From a checkpoint of a small contrastive audio-text model.
Data: trained on babble in 24 made-up languages, each with its own sounds, syllables and stress or tones, from a formant synthesiser, 39062 training examples, 56.4 epochs.
Rows from block 6 of the audio encoder, named by matrix and row number. Rows with one number belong to one neuron. Each number is 128 + 24 x the weight over the matrix's rms, rounded and kept within 0 to 255. All counts start at 0. Numbers have three digits each.
# gate: MLP gate (encoder.blocks.6.mlp.gate.weight, 672x256), inputs 43-85
# fc1: MLP up (encoder.blocks.6.mlp.fc1.weight, 672x256), inputs 43-85
# fc2: MLP down (encoder.blocks.6.mlp.fc2.weight, 256x672, transposed), outputs 43-85
gate.114:109175144076143166122123113148119123156096064071113109085144146117135074136084149154118127162119121099120143099163118113135184124
fc1.114:199139136129083141168129101144050150116166205110137155135128115141112194195137148117131143115130110142120142173147079084101040097
fc2.114:099132116121076149067090099158121133162156101142145152162145092138142159115123142086136130118131077134090108152147140128155186111
gate.115:132123130126124127127130136123129130125129127134128130125123125132127128134132122124125129131125124127122128126132129132133131124
fc1.115:122123128129126124128123135129132127128126131119128133126122130135132135131131124124137129128127136119127131121129118137126130125
fc2.115:128128126133132131136122123132122127124129126126130124128130131124122126128127128132121139124127126129137128129132128126131129130
gate.116:062135078132149140115099153149157119134108147156134127160142109132090097124152100074132134108102104166145112073158124145153121141
fc1.116:164110158102119128120103113102126122140084083122117101101093141072146081145082188177106163088096149098192194228090171129104123116
fc2.116:057083150138122114128131129156113170138178105109118085137118158144111096108116130157103137133119130143160096142128126088111119127
gate.117:131119148136138123154138114122113135060125158110118098146188155103122117095107118129136145121119108156133134121166148088161088100
fc1.117:118147123136135095141118112128105123191146107155135112120090101122131112142119098130086110104099147102130121153112116164131145142
fc2.117:136156130115150104143111122126120152123108107123124110128131122119115147105139120162144143151137105107148076121095136158105119123
gate.118:151082094191155119090095157107109121128167099092176096176154114124154157068119143134136059196126144096157109127134167118116128139
fc1.118:115130151105175088206106112191154128098079182134093147131149150145104140138115106131158186076121062105133121165141073185142105066
fc2.118:140094113168142135157169192159176163130181138135207121185139184092137150114120110090083107151181094132132179145185118199091112164
gate.119:060120118110078134168114172103145130072123122151128125129066192087091112157157087123177094142108133058139104159095158158099072126
fc1.119:182098126062159097170154061179146100171142143103157103110128088155111143087068147130132141147133121137052105089177076101119181170
fc2.119:145094205150094125120089183146126101089156122172142126108121149082107130095151131130110115099107188118115085134110086138143164086
gate.120:099074120134113181093155122132116102141174114109114151120117134123125170125126109137143093138137123150136117116119106156149103164
fc1.120:120124111128131150160142097120128108199143135107120127107141147134147108166159129151098121153127104119150116122115097117164141153
fc2.120:117099145141106147114117123127138112147136120139157136108142123148126129173085110117142129117158156130124094100136151101131118111
gate.121:113129099173135145118124149136078133167114118148115101119129137105108129119115119127154140129122122125142157113115122132120136081
fc1.121:125143135190126124127136145132075126160097123152135166131145120116129123106117129143133126155140132107113172084133150123111115085
fc2.121:113126103118159080138136115120119130112116135158115095148091146115098139156122115061066160120094130132135126130108114080152123140
gate.122:128121163149119128111123140112136118121135128110124137116145118155143117124152115134105129120129146133124123108095109150158116098
fc1.122:135125123107145115153115124132129175125176141145123135133130118094131135094125126083145125110158131135149131136107119148113115091
fc2.122:137117168145121115137104113099111155139100107146095140138132117158105117080149123131134122133148113160106108132122125115116143135
gate.123:150095105174139142142170118141114113186149174175171137144123113115112100151144095134108201117132132119168108142146117124129114133
fc1.123:121115133129108161139129149103131099145167171172180146163150125126104125151139148131115082146154119074143117111121123118114139138
fc2.123:116104125135131096150133083180118178149124159173138121190138107144153140141130090170118132149125100137149102125121128123108070102
gate.124:140131107159115145130094126105133160122104139103112131092115148160125151120131133099115135154080186121109126129125100124123113109
fc1.124:132171152120125143093148115163110105134163140181143147137159078138092097111127160163085125113143112142124119134131160112118113133
fc2.124:133110116125109122127117144098145114166119125115140131139117170109171122119132120098147125141122137153145136146153079128117130119
gate.125:116123151082143058122146064096108102095097178153115098136139165169156139118136106129099121153179140084117162153147149102121133117
fc1.125:149136102121154137092139147155103147145152102122133128109133087120136110149126121130130123121127093141101127108104115129151110175
fc2.125:110141143147115109134130174103159143090123131139146087139168156121141124118084119104120103069113120145115112117110161119121154113
gate.126:138134139128140117137140133131137127124134110091107123139130123125095148140123149141158123105108123104132166119108162134140121115
fc1.126:148123144129156125121120147142149131128116122116125087139118118120096145167101153146148112117129131133137144120132162120133123118
fc2.126:160120089107087103134147081136114123111134122133100088136135138152103115129129134132156122124105121100100116080106136130139125122
gate.127:146128156107143208126093122147137103097107152164091107138118127168134147127136164112073083124112106123155117132180134164116157174
fc1.127:145111119132125176098163121112133141120104084083136105148134140125166134103120164137161114115118150138160110117147121117151099138
fc2.127:097135122140152070154130102129118139112101164125148150107103166122120121127150087121153134112117124152100140137149120113140101186
gate.128:125127126127126128128130127132127132127125129133131127124133128129132124123136135130132133122130127128129127129129129131129128127
fc1.128:127126127132127127132131132129124128134129127133123122122123130128127125129129129128131130130129126127131127128125125126126132129
fc2.128:126131132123127129130130123120129125126131131129131125127129125127129127126129123127126127133127126122122131129132130129129128130
gate.129:104124141127124130123119139125121128136138119124109129136126136140145131107113126109141131108088151097155147142115114110136120125
fc1.129:108156127125079108149153116125160120133119150118139129150138116114128105123123154118119136140129118116108129146115128149145095124
fc2.129:115083157118161141102130142104107134146122136113124137122140127138156142141117106122134089108137110124159125139154113106126126129
gate.130:132166119121097132083118136134139126146133093122142154129144136114117125136138118159119167123127135119154119127120092134138144142
fc1.130:122119095107143130112105173093132148121140131145136169107133119106168154129136121136128118111121104132137147099139100152125094117
fc2.130:138141154104130149118131118142144120151145145111112112141113151138141146125116111145160139129149128115144109128111135120136160134
gate.131:139132127127121127115124115122122125130127123132130124128120132124142125119137118123122124135115142136130121136127116120128128129
fc1.131:119129132126138138121134135129130127134126121132122133126126116125139122124128123133126138131121121137135111123122128126127132132
fc2.131:149124116139118122142116141139145127122125133134128124124126127132117136135132134129120128131138133123133116128136145129121119124
gate.132:133148163126135126138130114138122130143103144117137123120112131125146140098104127115105117118143138137125140113100145142133128149
fc1.132:137117126134125132152141114139138117135121110134150100106146108143137139145135128144138122132111122132127132126139154144129136134
fc2.132:112120120132125135123120135145111120132132144111123138155151132132130118134130122134132114151126142104114130111142123135127118124
gate.133:140094114168201137153137167120156102163175114157108096083113142091153128059098146167135118138111110194130087123161090175153138190
fc1.133:126148135134174141164172087118136134103193109152163115141150142045113099154097119156139156123064138134198115120119069101192119165
fc2.133:116128154136151166190130156137124169100126150087130129172133122135137086113105167124144099182130089133133113136207071177154159121
gate.134:108144164141130135102122148142100120119160162140150168132155118131127114083112154164152134153112130104131158138143127169109087167
fc1.134:112115148141155128133119149116082114136156145140119165141199107152122124093151148131141122123130107120134146082115129120125114168
fc2.134:126113070108089121143121136143156168150137100124135101118076125112122103135108113079087134086128139140135093158103138136141136122
gate.135:117143132160137127132156139144134124128140137107115130116105114123125098098100148124103147151099113103132143097118133120119128152
fc1.135:113121137142128128114126135114148140131115107119134157143115108126142152134126114116138116104133161124139147110130156144146136157
fc2.135:124112110109131098128106109137126132127115100121150155095136108146144136123119106133120083143132142103146112115111151114113126086
gate.136:134120104116135127127118124144155153151158142151117155126128111121108161146117146109166103145112134112149132145149112116155122110
fc1.136:140106070137128081125137112156161143139148137143116146128131113119113141126106106119134112128119143148127158116124124142117165097
fc2.136:140115162137116124129130115119110114133136108122107113133142127132131110152156138142103080135150144107135177137123175117134103108
gate.137:117116132106131177113154137157138165125197134163117159132132103096123134137107103195126135149140130125114108123136078111114106098
fc1.137:118132158132143130154128123146072136149117161146172112169106169101125116089100078107121153117185106151161154185070167127143164112
fc2.137:130155090077163159109169166171171136173152114080110145119128069126140149124126124114106144088142147114094094114141099089087124168
gate.138:122182078126107060061135134120145118160123115113143146102118114175122087188122052109130159134168113088076096118145147167134093104
fc1.138:160134144132119120098157120106135123152190132101126155116094109129205114141084113158112157170134123108137164069142149078093132145
fc2.138:101129130116077162137141128153119111068077148167125095107156135113101164123078132170196117088134122121112136200133118154079162181
gate.139:092200105123125103135094177154103180164103120103129150144068138138118110115110119071106148119147151131202082090123131176116108143
fc1.139:126092087106086120112108153144180146103200118117096093137168141135083159147096156149162124156134129107114143160153116053091118162
fc2.139:081131140177145132165132119106143134159096100146119116141108174095153135151108131113098074121084107088141145156123089145144125130
gate.140:130130129130129126129128128128128127124126126129127126128128127130127128130127131132127128128128130129124126123126126128128129126
fc1.140:129125132129130128126132127122125130128123124126129127125126133131128130128120124137122128126130128131128133130127131129131130131
fc2.140:130128128129127129130125130130125126126127130128126132128128125126126123130128128124127127131130126128126125125134128131124134127
gate.141:155131102168143109140154151100151179116099149095070113101107143124176134074110145143063141122147135130188136089140173220074176172
fc1.141:067127145086086158137148130159079084144115141096115122161112110147125145134155096074093076154119137120162138112095106141115116155
fc2.141:144131103124108100145067068101139141133144176125120103189163158096145062114141107089186126142130163136150092152108104100126127129
gate.142:108170132163203137100122204145078125142118143126103164151152153114091126138124136129154153110128171171108121116116174127148135066
fc1.142:121105118120130105144151129135172152125150127179151138093103137132175172155132111098092113122130109093145119139176107124125115150
fc2.142:135185154121070156146111151138085123118182181093163084154133135092198119170104105104120109081078140103088098123098124132170092157
gate.143:088063153151097099104147172096048097130094137091174121092107137151113085145145137126153111128103115133124112156122148148116125094
fc1.143:121110126151115155147138150102101141131102163120129096099078122139111084132116156114140118103116116152101136109122125122089179091
fc2.143:135185137107149115132123126130170129150128130121113129131179119079112114122124147129104118096125097100159109078133132106133117112
gate.144:103153125114118136118123112117117120111119129134133112122146111124144138113132140125138140135138113104137141123132127158134131117
fc1.144:138127119112111139113118120103116120132134127148126143135116124151131149119138161126142142132121122119151135127144148141132130143
fc2.144:135137104119126144141130136134151135135137123131110134130137111145119119121114125119097145128123130142137116113135139121112134121
gate.145:112108132095139135105157151101174169147112126099093151157176160135131147101074158159095143132139218121133155148194133109112151133
fc1.145:116136102135136120061166130174143105129144127134102141105126122150071107150115183146146153173154173082138157176124162130179123145
fc2.145:129168189126092122125156171166079098157125111181172136115098170107102136050120125123099129151108066150072122134179128166111157147
gate.146:130131126132121131124127131128126134126134124126127137128127121129132132130132130130125132130130131122122133127118128129129129127
fc1.146:123126129131126133124130130129121125126128133121129141127127129122132131134134132123125128130135123131123129130116132130129134129
fc2.146:134131114128126121126133136130124128133118129128129130116131122127131120121120126123141126116127125123123126132127126123133125131
gate.147:193123153106138146123173115161116178102141157137128096077096134136200100171142153143135141142093144156177107120094096109116110149
fc1.147:148130139115162133132166147140101143119111113168129115091122137119140091129087127115169118127115139147158134135181110156101108096
fc2.147:138141163105168126138165139114112122122127140110140085156173131136122137092083132125111153131097137093130108102069148180165104119
gate.148:145194148166090102140120138132132188138214165172114099154058141149183138165146138128132154159123167115174099114135136076148126135
fc1.148:157171124112098145158074085107107110139060097095108125096060119127094194141127116117138090051153086202067144129073174130109106131
fc2.148:157089086118136097107086139174099096143124108083089143099114160143149174170165129103059103081139199161119167084126181149149100109
gate.149:096174108084135163145073154107117141199124147077152076098145113152157131135176103107119132102136139159156125115102180140111103144
fc1.149:114092098136129102155079102131094100122138157153106106159134105073134086133091080138128134157118095181169136068108207092109145146
fc2.149:122143166100111115125093139118126132155150141105115061112140133136088119162159129099131124170118162145120152144091100122114099094
gate.150:157122131140116154150136087124095130106130123131140131131141143133116137144156122103126127108099134129147084130135145142135101143
fc1.150:147134106147112121148118147108119117107148098158129136094111106126105141137117120149104139100120131140128127119111108104156137117
fc2.150:122103164158126112165180110115130128155144117130111149108134135148168128138142143126125119114147167123089104147117139160121181121
gate.151:153108146120157125136155112101129121121174068103116090133101141128124173179109131138124126129107131125135116153103099120105103163
fc1.151:130147107089137145128147138167139122114186091107142144137130170154101069147076147127110121112082122166130166159174129137114116088
fc2.151:144091117154177137162129110155123154181113140141109135120139140103133126104098116122147133140095179121081101104103108137085158122
gate.152:135128132141124122140122125106142132135096133104142091151115138148120147119148109151140120148127133115108108113132126113144116121
fc1.152:137114118135138136136121115104138140135129098100129137129084119145108110131141141125146093108125123114157116125155145142120128123
fc2.152:149110129110161130122132110132126147144108121110099157132144125138120107148147147125137126116147150143098131141131111140133102137
gate.153:118163075193164057110101080087072122098120101104146175150132193160084158130103145167112107161137086086140139153150170098163110089
fc1.153:117150163131068130118146146104132067185112128150134109142148104068184138142137115116124139054138120187135139082191166164084104165
fc2.153:149098128171169169195131079107149111165108106185127124078124174097112114163133094124086136119142134107134144073103163112147104154
gate.154:126093119127105118118128091156162139183108134136113152177125191136087113113152143133058087135126164146170125150170211167137123062
fc1.154:103178137145208109176101134145071162134135113100138079072103111116130171136105112169114106138146107115148163129085128103151130148
fc2.154:098112137103148109135175124104111103104153166175098163135142141129113114103120129120142157125137161111137153087146143111131100086
gate.155:082208122129114099094078105179153123128135191103136168115168114078146116120166117059123166117135117099168059109118119079127132137
fc1.155:117114132162178179090223180078107158088146118178102105140102176087125155129073116194176122091148113151155141159155116128117089163
fc2.155:142164079103139102180122105178129150143157096092128107162138109080144159118129113089126145112151161060154078178152178155117078100
gate.156:114116147123124085112138100115123164103121135127130120121110115145150137125126154133119121098130120120112092130135116103150128142
fc1.156:146144161136148129128148120123120135143133152119143122125147121140170141096132149155128153102148127128121119176176112102151141147
fc2.156:122126108115118107132122143140116132101131154104153120130112127147095103149154130119123112133097131119128103124114144132154146129